config = dict(
    arch='convnext',
    n_mels=40,
    hop_length=160,
    input='log_mel',
    spec_augment=False,
    activation='gelu',
    layers=16,
    num_labels=45,
    mixing='mixup',
    init='kaiming_normal',
    beta1=0.9,
    beta2=0.999,
    grad_clip=1.0,
    lr_schedule='wsd_sqrt',
)
Rows from block 2 of a small multi-label audio tagger, named by matrix and row number. Rows with one number belong to one neuron. Each number is 128 + 24 x the weight over its row's rms, rounded and kept within 0 to 255. All counts start at 0. Numbers have three digits each.
Before each neuron's rows are labels from the 100 clips, of 14848, where the neuron reaches its highest value: "strongest on" is what is common among them; "loudest band" is the band of the loudest frequency at the time of the peak. Only what is clearly more common there than usual is listed. The data: short pieces for a synthesised band: melody, chords, bass and drums.
# fc1: MLP up (model.blocks.2.mlp.fc1.weight, 640x160), inputs 0-159
# fc2: MLP down (model.blocks.2.mlp.fc2.weight, 160x640, transposed), outputs 0-159

strongest on: text has "noise"; string section-like
loudest band: 500 to 1000 Hz
fc1.572:134111088103151100125120121114054171087132132104105114137125146112170122126127155108088091128124163134154169150104121124123135119103112160163128111169129140137125113122090089113145127152113118129167148119087171109144142139135061103183130126112162135144159112143115102142136149156084150143121123099148124105096134140094152113169153151100108144122143121117112150087120126087135116138161127111119153121119108154126165145083106132118134130172136139122113096126110140186067124108145119
fc2.572:141155128116168156141141133113170098111113137088166142112107130160171196152141103170127155149154131093117146105128149148161117113144114130085125120135131141116137109104103059136144102126137147106108100139141132109073105106150096127128153130139111122070149164135171131111136110123120109158120130140124070105105151141117149122176142077095138120134110160156119144128127108129132147076122135109161172118117143156112124142153123122119123086124109157119176145136122127201136136131135128

strongest on: text has "noise"
loudest band: 250 to 500 Hz
fc1.34:102169114148124155133117151127131128101136118129136121165123123113121089148084111107169141122057163120132104133129116210164158125120120120156142153114140121083123156099128118126097141179170159149134123128148102121149167126131121123170140128131192108123112090150123115129133108144132126138139118100124107107116162115096118121128135138100134185138151069164115109128121144150118141168091140107105148106090134115180140074115102123115167117123091097134129123129126162139148104128133164
fc2.34:157109145080108138129127180092149130146092115133116100145117123144099106173137141103113108132145106131122095135179133116151145108096118090105153118138108087126127129095142097144127111095175152094103131180104152088142121159087122151135135136125128175102135087141131113139103121144173136111132110113140138129174127091134112140129113141131203095119117111123125100118076151180109155125153105140134114121099094091098134152153144153158125105134112122115156113084149078122142120121155136

strongest on: clarinet-like
loudest band: 1000 to 2000 Hz
fc1.51:158127134139169148130111126094142129109150122115086128114157133119092137143109175155090161147119122127118089097122141151142132104119115159136151118158128132095101078135090116115136133089110148168091077133136126166138145092159123131132142131135133095172113043120119146143152109127176124179132133126127146135062130138080139132136126141127131133169102071117093131124123154128156140179126135112105120115152119107139140147141132159103143109161108120138089160118093106136162139110137161
fc2.51:139131106118182112082146145106149112142123141119134156114114124128138083125107135117100098125115155137155093140153046137185110135108121129115141153113145176098100149101126138131147100142153167127084107131099148117136159103123112142120150158112095124108163114134178118140126140138163112123129165137133095116125136148173150112185081098111128125101134126166126109172104148095144121130154158098159115170135108114111109134141134157150170101153100105091130124153134112153085126118157149

strongest on: thin (high-pass); organ-like
loudest band: 1000 to 2000 Hz
fc1.518:176080133137126143105145147115117118105101064149162119145190154152160111122158184175152137114144140139130102143157158108155136120156096105159130118118129116134116081113145073140140091120158100186120099129103149139158128071104148121104140156090111098145101095141110141127159117142111127134151087144205158099129110135108114105137142118105137131108088103120123141147120127135117141163127123121095129127122118146078132145103098117132136105107140127106115121106123143162132148113112118
fc2.518:139157128103121150120148133126145122139119134122139122103122132137114138076134111161183122142114122169104123117109114157118100173133149195090085157075136120143134128128134112159076163149125097141106094157100128149069131138121128169126137158145134115105122101103142161163130170110137133166141150151126127137164115120095157121130107123127121118103084118134147158127171100151114120123061142148119124110120133176116129138178105118160101123099118137123171147096065136118129121098121150

strongest on: organ-like; melody instrument: organ-like
loudest band: 500 to 1000 Hz
fc1.96:125122101119168116144136102171127141130181133129100126100174093095132161141095128144148091158163141112154108073107130104114106116159148113107105137139154100142116131151104112154094134080159092154116152121133156138128096155150076128104134146126101107141163122150091093123111136119139102118066127171156161147137163120084148132170145140125090143106141132107134144159088130105166087136143162144136161135123143168135138137139079111137118132156135112122134119135120115150152157132132079
fc2.96:152098159112094103141114096114097140171108130136139137120160126142138158132144125148139120101125164106138121132093078077087159169166126117162121123111166180139124137058162080093143152104163108142089124125119154159114098106174129134132141139121161120130114131128104140162092137164153090136125177171137138143143123148098100146130128065147149143148135140163130122156144154142141063118125143131142135133132126121119114141139141093178131134151161139121158109136130113095122133137127141

strongest on: harpsichord-like
loudest band: 500 to 1000 Hz
fc1.189:118124108120079107111180099126116107149124128090085128114129130127148104124093107118138162126082134145154133122135115129125153136153110141142115084128161123204113158159139150163146141123153162118150122115116119093146147121128092135110162112082137105194145136131120116122152150081100117143114106164134167120130114128131112156147131121171141204144142094147102137133120128173117127136108125141161157125140183135107129116108099122110153086118081118123164133132130116179144156135090129
fc2.189:152158133185120111114157186144143128130138131175104123115118168130129115109181099107137095151169114150145159161088092097147141100129175144137110098135124122139147116158142141117155138120096127156155143136194109139141129091126092136117156118157129129148122107122126135156159157125156158108102152121148139121153151085128169127158106099138122170141117131190110091144157143159135100132153107087073116145123138155127131154121116117152162105124152117131101116094151106101107161129141127

strongest on: clarinet-like; melody instrument: clarinet-like; square lead
loudest band: 500 to 1000 Hz
fc1.442:146146117086167162085118128159160135138114142108129133147153135116104150128141093156139145112074138123125155119156123193147117135121132134139104111161157133137135065151130133132124123125137134150129125095115163130107118151136118139148147101131118067174112122103121102115131162111141083140108147140164123160153163137082124133122132137105112162071102113149105110148091128116162113132096179098142192118131165166106162085113143113120140093148120136134145121177171124143156153129119134
fc2.442:126152166133103140146104145132090131121099125138151187153149124109111147101098150106129057126106165157110143104090110096119185101151122106122157147107143133144149137125141143102121159135115128133155130150101183122116156082121151121152086145081123103159117130101122109133103110123132152106068113117138120143152094112148179149129144168161094134150107145121115116123117152137131108125150115156119189150147091075119081128122150149115122102137099096114137116108121133137148108118126088

strongest on: snare; marimba-like
loudest band: 500 to 1000 Hz
fc1.492:113095151119094214152153117151102141100141162138119112123179139163128145136098128144139116141129093150171080124153141146176174153114125114131158149151105111126060137131071138117125115091117122134158149140152150167139143142131111127154130135099093147101137114126124082148132115130190138146105123108102127123125155118138149144100157101089115097128127141131088128104121114120143134151117167132084131118128109143151159140104132115117131140115104154122093063155153159131099113116120131
fc2.492:150166151132107138089130158142122111117148131095118135077110153135119106082133094170135151077182152144164113149124133147114144148160085106155130150139114131134118133148114103155162113114150100118145096131130129107105165144118152125137127171162123136196137136184132117115151119103095138184120130093115160108140133109155132114096156164109135170123116132153145148122141146092159183135126118103103127135139070119113150131120150150119181125112127134171108126113071131114126141136123105

strongest on: thin (high-pass)
loudest band: 500 to 1000 Hz
fc1.481:152147157141141122129138161129126135126102133107103123107166071094121136135095110146150139130093166155169126128143160144124129107152135082115109141148186090136113103119110111135134120150133104128121119136129198131146121124134151158109098168138091144115125107140052138113105150159181129115065122108150151164124130151151140157155120124133125139132168144126111157129147098089114122133136133143112129135128159140095119136130072100117119143124134130089062154105112130196155130147120130
fc2.481:164145170115135189123112121072138117147124119139148137125143116120141105102188114088137117147142122160127122123099062141123136147101147111163134118139154121161110114101093105172132138098133114176100120151105158133142138163086119132103119178131110174138141158146120130122127127083102108128122118139120107120131106125123131144091102126139147102134137121167164139115164151140094104103126129155144087150136118157123124106140199139121115109160076154117148121128086158146154102177106128

strongest on: horn-like; shaker
loudest band: 250 to 500 Hz
fc1.451:124120083128116114129120111136098166151112116107155101119144128138114172120153170131145153145113115154129111112182159169144117186109129116111159143095118130106115141130092112138155118128178127151167143115124200139116096088165133150132119105173146135145091075100117155118112122129134118100123100146138156148138149169102173139146116083108150109150098133130148129134106099138131132090141137148148179150105121133148147074102121118158138107163113142134095123108154124102167168137107102
fc2.451:137107131071107108159107096150138164163138132160164129090104135185127100136124147103109118110082127133151115131129135150117147116132132175137094108155144130139119127145110166071157113150140130133110126107135168147180095123139129136129100142120125144098126132118108153100144093123104120137139134155177151146113144082175103111106120098129120158144150177076161136151150107083157121126100125142094119097143114106113120134099134099076125117090136149109149127130133090141111174096168149

strongest on: harpsichord-like
loudest band: 500 to 1000 Hz
fc1.627:154113111128163126119147095121127079128086147095126129130149157129125129122135110183171134136141118085139129142128094151130141113144109070150182140113174120126141113132104112129161137121126128161172185102149175093108118112132103122122109133134104178140140142142125120157129152095126123152073145153125161150120110120097163175094129177120118159115098111146106162104104133107114143115126122141159112116125135186162108125097134146143100106123060159133138118145112113156112087125134136
fc2.627:138129145083144134100128130093133122144122157130131158141159151106171176138119148156158146128115089125162099105144149138142124129095130176130130075100096083114119117153142120119158151144113151139142124073144081196107150130139180144101091148096157087106129128096148137138140136133133117111149111151139090118143142091145167112120123101127139151178105157114099108089096121145146127105141126105130160131116114115077125136123121123171083114096114107143109133080126109133171106119152114

strongest on: square lead; melody instrument: square lead; melody instrument: sine tone
loudest band: 500 to 1000 Hz
fc1.533:113138110107106114095159150097147095132091112144153128145137071135084138124149138152143161120129130112134098060153139186156143103148115134136149134122111095133112137036108131104166094137113141132153112120138149137139120104113097123109117152119141111144159144139119149099124153141183125118118139111097141145141093119129159136118153126172141182154116093116144123129059149120152082143186106142137112150114173134139139127120129124120133094127125096114167109128095129119149110107110146
fc2.533:137165119159183117114137110173088131135133129124128217116139127143119115138141135111141128140114135136123184131133168145174107164120098152100195173142117139101140119130098130110144163139099096125179153094118189126133114117135133138115172145093115139142135088109149129139136159128165127150128099147186155130160159115090112100115128122105139115135145099103106168147115117097133151139160119128135138147130112094131130126121144139141133140147131123130106127117127170140083136189129154

strongest on: organ-like; melody instrument: organ-like
loudest band: 500 to 1000 Hz
fc1.459:092108078093150138130121130105126119156124113161127132133180141081145137149113140088143135119161145133124118126122148154097101186121148171130158126143127122114126115138150113107111133154136128138206116142118123125093161136121117143115120082081106087134094147141121102121133146123144133125081133128093135131127135091126166159091157137106158149111145144130078093128120122141100122158128131172105174149163175091132153069122113131130141077147092120118098112126079123132147127099114125
fc2.459:090153161095158126149119145120148119132116121115088144146110139097124155126132148104116127155133118098113128109120154137127120122126119149108119097145140118078156122135097169113103128087136176113097072087070151134080118136092122131137137130125110177111140065142115123116129145122125141163081174125120153109141118120190146135160161092112166114134169115130137084133133134131173133116127106080150197130140114086122166130122112134153120141111131095120119151116090154129136139104127103

strongest on: vibraphone-like; marimba-like
loudest band: 250 to 500 Hz
fc1.544:099144127099129126130131122121095138105147077091133125134114118182107152124135121094152141117119161137136120135119160139145105165104132135145086156147104133191171103091161157129122151110138099140093132103135146095109086154135114123133183130166105155124083090112094122131141115133091115137101166129120120137126141134104134148183123132144090106109143104122111126107136128111133171157159139110098106091197198176126159124143143146140116133088134123147111083150121132133120123122105130
fc2.544:139152119146126138132118132113090132172116157143129104124139080119129117123112081171130176126137090086104156155113095112144110173129128140114097105092125124140129103192096137108152152146111140131101148160139119111141118112134133101134094123145135145132152122122170155167152112115142086116165135121148120102139117116088163138143074126149102104080106157113127135149140137126149094099099161131141100204107125159134153072170126116134110113125100106132135105118119153159189128131116122

strongest on: square lead; clarinet-like
loudest band: 500 to 1000 Hz
fc1.591:097064145143116119108119134129101108120127170143126122155117142134141160175149168076106179133065126100119132155116127134093092128121144113133132117124131145177114147142131127132141125118112064123095144150130157157143193113115080135125155128153125146108114139131109132182126120132152136159028134108178138119129144151117159154122131122109111158127112129127121117141137128142112123154092118118134112092122131137093133169083129144114133105105181108140106132112109133139165135137138136
fc2.591:152103095105098121153122141103100113137134173119126101140161120084130201144142149118123124107126163105116110153155127112147138106110072096097147114148127149087111134104129114175140108107112153078094120142152130156121127131114173125139106105110115110149139161134118135112113161092154117150149123153147139109102062145157175115125132140074123118090126140135105102158106154127181126145112107122104169136140168122124119135107135153131124194093160102100118109128158151129122141098127123

strongest on: square lead
loudest band: 250 to 500 Hz
fc1.262:104105129118137172133093102162167162130095096146113121163121163103107155149168159097142140142121142159146131109134156128154100152130115136157082121114126118123090134117160095136137102127131139156139178149122185168139088148133126121126137128136136145118096135105138092132091103076114102113117156154141158120108090135092156137133130139179107120154139136156112137134112170184138137100084147128147114096156137131161132092098170125099097117156139132089131112124114119133194142135105114
fc2.262:133126111116104120093112125141118159155161117136128123116115103130130098143159108111156160096154138108146144141098127162146138150165130142104158115112105151156145124141088136147136159132120141127136160108153166131087130107187068159101123114102182104155153108149123133118144146141120119128153100121159125112093127128127072153125102142093093104104117132128100159122157115131133118166178095107158128093145119140134145101139195141143168119164134166133172134162126119140120120202121101

strongest on: square lead; clarinet-like
loudest band: 250 to 500 Hz
fc1.605:125147123106136127092126120149167111105103142135120095125174116170122184113123159128131118119095136115143110154150145123195121146133121081135137154119155116158121083120099135113124124101138104141139120152125164144167115104168072125153110165108134088116127144149152124129158101136134129128140130192176140160131125139126175159118148117148118156105089099119123105131129151109088139098142115150121192103119130144117182110151151116122124110160099124114163082146111119118181118153094132
fc2.605:127082123145112121167132151182160130158172126135154152122068170134121115138121160161159087142157110087112149086141110131119127113121137121108118120116113132168169135121152164125101135173127122079148108115117073156141103112149150150160131145131087084129081113113097141099128109140147116162144156159113141122121099160140143130132135126118128140161161077128119119148132114086151168111098145147149147150158077127127127154099108101141125170150132098110136165113150125131103148118151158

strongest on: marimba-like
loudest band: 250 to 500 Hz
fc1.126:137122111089096170139130107128073149150154085134111132137131114149150146134119142157098096167119158130122105126112109158152185128138112122107098125157125130133129122115114116172134086110184142135102128107111155107144120042186156081145145133132130101104115116135162126129138110140174132119136090172146128122121122122137127144127106115095111128115156146121108130151100118149132115129120135159110174142125079168084133096116155129135107121140083119186104152102161159122091128106121124
fc2.126:121184133153118139141117133117123129088116115152110161122163124160202113113142128153110167127117122095124129163157155117127103122113107131114087094156165146068093121177132125134152087125093130123183116144112126135105167122139092143122156131111097128123171134110119131138169154154138133101123130128116100115109113175152111155126159119107098139096155108146152148139123124148129150074153087156139155140163144118167140100118096102094174126116130115126112162137138119106155130122106075

strongest on: piano-like
loudest band: 500 to 1000 Hz
fc1.199:176110118125134128154152129140156102145103120128158082139154129152142142130131119151079166124136123141127095074119120117157134130140123133180113160164163102118104117110143110130101121122113106179136142139132178143132095140111137140141114161141134155136084141141079112173095133063091162120098137142111141134114161142122123108113147108128136146150153121118124123117107100176112114158072139131121177124141145117117155102118081102081121109186137084131134143141177110133161120121155122
fc2.199:142149162121108135149143117116162137114121078100110097173121116161118107164120111127131111116151116084151149122132107124082139155138131111097123128102110146150116124117131098093128124150074137168117142141109175126123093138123116120108132161158128107071144149127120184111107132152116124141133133128098114105130088158103157115130122161127134125128099144132073178133127085135152120134152081126126149060110112083140094164147073108122124128139116141143164152148129155157138137183099098

strongest on: snare; thin (high-pass)
loudest band: 500 to 1000 Hz
fc1.302:142134076114088092119125126118130126144172150085108115125141104148120140144188132147121153179081197131122121110182118099147094138165127119193139148107166098167107125123166121123128104138126169094147142091096145131154153145143132147109121138104151119136157146121125146153111135104123133145106138128150137092114110166127143125125108122140159149103121126102161146161113141165148111124138126129131095108140147113113151135105110122148162103129133080099113141097146118184102073128136092
fc2.302:126147151139103121132139108137066122111127156099148102079106092115113073131132145125117137114096123153128157121139115142137109110137154144147118122155122123112125173160120182116141125112117138149120099197120111151105078165155108117135140120167174130110115112109136087127145101120072127092126157111076140101095185134145147155120119135161093138152131137152105122122131180195163134104114152138124118107140174140110143155139100158143159144144127100124096122134147108108136117144111148

strongest on: marimba-like; melody instrument: marimba-like; vibraphone-like; melody instrument: vibraphone-like
loudest band: 500 to 1000 Hz
fc1.467:083130152134114117213141100138122145129086151145125146094166091138170156138125156130126160177093113122129132093124120127138146165142130135161135164109101138142090128118106112119129110082125160129098118174108192149106114114109096122199134163087189106104117114133134128125094119122174143141110121081132152134124125119130138135143137104149120131102155129146117119136119156126139156093167130162129139089109122147142131103107112130148117128153133136162151098098106130132104090117127098
fc2.467:112126122119123160102169164128106135125118120142091146102100151118085109154142112109144138145148134134072134144085151140100164125134125162117124144113130143155057138170121134142135138176191104084124136119134133167119112112144177121126142113156125138165106146108107136098141080114164117141131114127084107173096136137162159101107164123136120144077143125144111113141123171136140105105071127149094117163141151091166162113154120138151129141115149116126124117161152105107127127082130114

strongest on: vibraphone-like; melody instrument: vibraphone-like
loudest band: 500 to 1000 Hz
fc1.186:171132136098095134131093112114157122132147095123159142143123114135166159125131120166135138121133132164134081107143148144110111112127159115123155098157125113118139135124123117150158145192208110153164121100133128130080119132170142081145107123099177128154128118138100157173138137121107112124109120155137112130142130132143079107115121101072128149119126143154115136153132110117111089156135126143115174083166129126088140108141120087147070112139096113176111121157161147112120105096126154
fc2.186:125149129125143118087160136130164096106135149133117149132083120125087099147134108062162143106119156134164074146090123132122072129147105134145120120118109122132142119150134141151145092168161126162114099159117139121091141098151133122089106104126119126092142087137125175108146141112129101113135108104135105162091095134120090134130161123114113093128149126165154105127187131144108180124094152150154133137158145131099148086146128137099132138143139162152132126162104174119094085109150106

strongest on: clarinet-like; melody instrument: clarinet-like; square lead
loudest band: 500 to 1000 Hz
fc1.57:112108137100092122174084115148144172161140137105091107108111109106117141164153111103176143122126137141108134105091157126152145171085105106131087130120138128111115120155150144123143139152131120124128195140127157136150153128116161182151154119102112088192115070152080153080131115123120108143133113099083115101074133112091118113139123097125125127164100111116145128094110150116123113133160120114103167095147129145115168154129152107113122118122114124093102161133121125119127149132154131
fc2.57:119161132148161124141093138088145079164167117127096116102157162120150140145134133116122094164099127130118088129113102111118117119173103115106188148136130133141138139082097154131101112124120104161130110084139123118108117135114125131149132167085143088129155124133129153120120145158171112139154166122132157109155167153163099189114139108176134134137131154106086121116140151114145158098105123115106195107137071144133141166128116168114118140122091117136137163142115145138121156123166141

strongest on: organ-like; melody instrument: organ-like
loudest band: 1000 to 2000 Hz
fc1.68:151138135117127126151108121133156108101146121140118078165108067132156160174126144109139163146157142125146125099100151116093076163112129115162135135157087085112140107113130113133147116124140138167088092124121152150097128113175118099140162156100148131165142116139113114151182130084137108116136123094102131117126121150141108133141131085150125146115080138159112149107112078154167132130177111162085134140169173132141106148139108092146096147162086116148131112139113137121126117103138112
fc2.68:130095152152150141133121100114132123086187161096165122141102155178108120172152134151164137105132154130125124127112142159140151088140137132158134098158118119117165126112120132126100117081151134116080098162090119138112138144121153106118122132172132114106129117114103112125156140131127117170096122140117143108121102139106115120102111107111138102152098112159146161116159133146149163163158134085124146156177096164103131148159153177083137096178126152163179147140167142144133106143101132

strongest on: snare
loudest band: 500 to 1000 Hz
fc1.150:147140099109122118159165105123059135134126141118142107157099087142144131142133110137124142166128183095142124134176139134122114150111116133165176128117118058134127159158088105123154093176129136115130143126055157146115130131130116141144145137115168117121147094101058135111158130131152131129101094149143134098136145149129105140113143144078110156154142105157140124164089101146141160119072113131114130114134131130120157152106141115111108120125093112096118148121158164123092102130112143
fc2.150:144107150147115133146149140117134167118127096178151145164127113079137130154133111141161154082108109117150105165141106129133163124131105100106141113172124137121117120104123140140176100144154105145130142102163120170150129141125116138122140106174088120134155167142127122068137113163129131118151123105087133123128146117120143116143187176130141088125139168129129101145111113163133176125094097126132104134107102124110197176110105119130135120132131123103095080172115109142082099131165111

strongest on: vibraphone-like; melody instrument: vibraphone-like; marimba-like; melody instrument: marimba-like
loudest band: 500 to 1000 Hz
fc1.268:168108145149118135160139124140124105124161132123114096134083108162103096151123110126085136144149171113136105072118122175118111148090116142129119159132161134112149175122143119126128151128162188122072146112161150184165152147139067096115107125146106126146140094122100145139119102111114132127080154148121128105113132125129101139119137140112139117133122145122168140108123104103144129125110127112121191083132103195144156114125129090136167094133106101091106111106140130135148116086143115
fc2.268:128121124124125144110149140131145133103134146162125108134160077131121130138123086135141136149097143092133099150183109128085109122089152132130101114111143141143150127174097158119136118178183103149110137114165150175147139117132165091107123132159136090127076144122144113103113112103149122095149162110118120081122109121129166112131167103141090124118119175190133138135150108138118149152081154195104129124141106133139147128138115146131090127122106121138140103110122090132111114058119098

strongest on: harpsichord-like
loudest band: 500 to 1000 Hz
fc1.287:170115120168111134181132123126108106134120130114115117180162127097150130131141137136149143119134139089126157086097150111143145120105107101137128143130123137143063152139098120138122121201138073171090072122106142192125164160093082086113128195112118114160104144157109133120139156109157133127086117130151127117095133119089097106148121128115102141097130105122134136126124127160111088153170147098122106141133135152098137130114150139098102114122137137151132144126155098141118117138131145
fc2.287:114143132146110135126120128108147182114105141128115100116133119147165156099121126113150082109130116105099130115164168154100157118115158145156133149139162125142104184102116143155091133098121091139127121158135130133145108193115079132153168100095130150138083099161088110156128124153129179161118148151134122111159149117146129165155139099086161183128099112140127102123103149147122136123087133147104133117138113095165115159140126093113132078105153145109117183108138129118159128100119133

strongest on: vibraphone-like
loudest band: 500 to 1000 Hz
fc1.575:133135141111099100153148142122163150138118096156162126089179096126103123160132114111136127123112157111145143126105148151173105148160086097187095181127131123139064143095116120159139098092098136135110111151152167102140141148137114081110168151134155116142108140126139115131096086101119105138153135128122163114091107094099131130069121096127136151090169129119122147123116129127139109150146143138102104129134108200144148105109073133129119133106104115116159124102107132159116105135122134
fc2.575:163151092119135137133132098152126173082133179118107108137116152097141142165141109107113154133134116147117153133134155161077112154119098146111165126113150121143152155176125083125116100165120111092144096119134118136146126078136143149156136082124129132184099136119115099124147142103147112149171144136123157133144135119125170127085114158153158127056124149131107100132129155143092095110119125155124145168140125136162126178160132105108138158106144159112072089156107113119121128104135123

strongest on: clarinet-like; clipping; text has "clipped"
loudest band: 250 to 500 Hz
fc1.566:138117145142097135088094123102131155118113131111108126104097107151145120153126137132158180151113091169152138152136133147126122163161152121137126119114117116142132081118110144123150078111111157129158130131130125154126100085149149077126129158117117130124126163105120127102158197057113081130115126105160139103146133152124159149145134155146152124103172116152118122088115129113109152155128145148105164144138147143112160116105145108067084106110126117146126152144133118209128131148126175
fc2.566:155130123135162137071121114105129123133136127134130141108107131142091138138126180062121153119130128131151112101132151146128105134125148139128136097152112174161158174093130142145085112106141128102126110137126106172142098132171145110099148118111126128137118096130100107128152107164184099105146172152144116101138131127085149131147143140112113150120131134112122125159073172127145155126144112158134170178174130147144128129172176157143143150164119192112136165120141168145114137118094152

strongest on: marimba-like; melody instrument: marimba-like; vibraphone-like; melody instrument: vibraphone-like
loudest band: 500 to 1000 Hz
fc1.564:110100140134104135147155109125102121137108166088149140102166121115127123163121177119177154117128108137117102131144125129171133165146123127138154128129126091160142147101119138141126086152134109117103098144140148114137091100096134122133132102078089052122130140187130123115116174142164145130135108149135135121120164086113105152094141146135139153146131119162111114125118117089129247130134113138131107101101122118118135101090108118121138119141138121129126110132122163117073143125152149
fc2.564:158162129097172119123169151103132177126101159176126115109144138135097105098136109139148146102124102110142121137158161093105102089141114166129175139124109150095107114169133120128145171158164125084150099122137142140129116115092138098080113127122101147138129144156142102118151137118140127111143125114096103121136128155128135126125129113144129121111096195176134132108121144156086173150069147118129121156135123101106129090126142091121071128113081138090115110132107128167163121099111106

strongest on: clarinet-like
loudest band: 1000 to 2000 Hz
fc1.201:127098133124096101132098158132156137119125174133097104140153120122102141157142161140066171136150114120125112095147140094137113112177144144167113164137111127104106157142166133111141132134097140152136138118151127217141175073154115133107150093150105098144092108138127130121105131129104123122139160140153126111103121114117118143163138147139138122096127111156108137168140147112113120126163134121152162074188167086108128145117114114137084149167112139139139139121100089114090124156118134
fc2.201:105147174122110118113161160106090133108123077114140125119109117123127094125159170101119126130121191139171114176142118090167156140123120104116154070162126153175112148162092127116108141156076098133162106131138159134117137125102093145107143139125098133100150149144163131105113165117184101123148125154160158108122148110130153098116118111177145070105144134181136143131140129109107125110107113160124095103136133097115123112158142125142136125149107152132144106127127109142154133132117081

strongest on: horn-like
loudest band: 500 to 1000 Hz
fc1.471:163115095129138101121134110138101131050143126138135102127135103126133161170144142140178130099113144126165114084139178125170111147112155075118142154180153106148118110135095108111137134130110088134117126119100138174132176100149093139129152130093125131146134144135071135090116140135160113115100147119191110144109106123142081103182138091114150116115130122102126161146130130092122149135135146153110142147148163109104156156122131080131153140141121115112103148126082149135109111132121148
fc2.471:117148141173124132083138167110150144125099151114173095130189157166154063125152127112153098120104128116171143110111084136149128108152144086171152180103154157083073134145166153122138140133116143141133118121151064165134131115137117106106134113086123170132140143119086144130144112096126108147127118115151114122116130153129129138104107117062135125140116159132145131105127162119119128105143110137168105119149136116104099094133128147116083146155148139125109099132124135097144172141121135

strongest on: string section-like
loudest band: 250 to 500 Hz
fc1.452:117128108112095105121132112128076157134142085118165121125121138162161116152136125114115124167112148136114099136093105158133124104120145113113158150111150091135157161085147124163135118150154113131134158080127139125156119109164145087153140103105106120128117149139168132151164187079185131123128182143138173132133165133129133103091135160155143141123152064088141140158115105130134125145121091123138083116165147111120131117071123118097132112102097123126132118080110115119152097140118154
fc2.452:124086132137151119148152080155119121123159128158128148117086129141097115144133098101167119136116111117137144161157118102105117062161103098090117147085108135120157136113113147104123125173103123114076147094121151135112107187123138121135138099135146100110129110143147130122159112150129186095112114109123141130157133088157121101117143154195136120116161127123136129123125125116094141144171087129120118137164126153108080169165124143125106133144110133104117172095124113113107166164151081

strongest on: vibraphone-like; melody instrument: vibraphone-like
loudest band: 250 to 500 Hz
fc1.497:102124159132092128122090114123150123118156099143100119110135120142161174136097153130082153106124158128169113112121167136127135194113099112154075163162129077082129124090132106128156083077125144183136148130099167133122118108146108117113159117123120112127148132160118144130138126105144100119117152128127132130082132158123137134120127125134131160120125120158110137095105110103134181160171150142139113135124128191145116107103073100160139120150149132115123114128107125172182103101135121
fc2.497:134112126144103131142159161115124139123118136133078103137129097106092122094110099137143155128155110128155134182135141114134113172137133141181135166158111139186121148154130155160140166145128108099129148142148139113135143141139182140066117121122113123165124129176120142094154143121182126101151165127096083130101117117146177116119076119148119137114151132114182090099125123107112123122125153087080090150165116147103104116165094121106128160137119143153134105099151124120130134126117164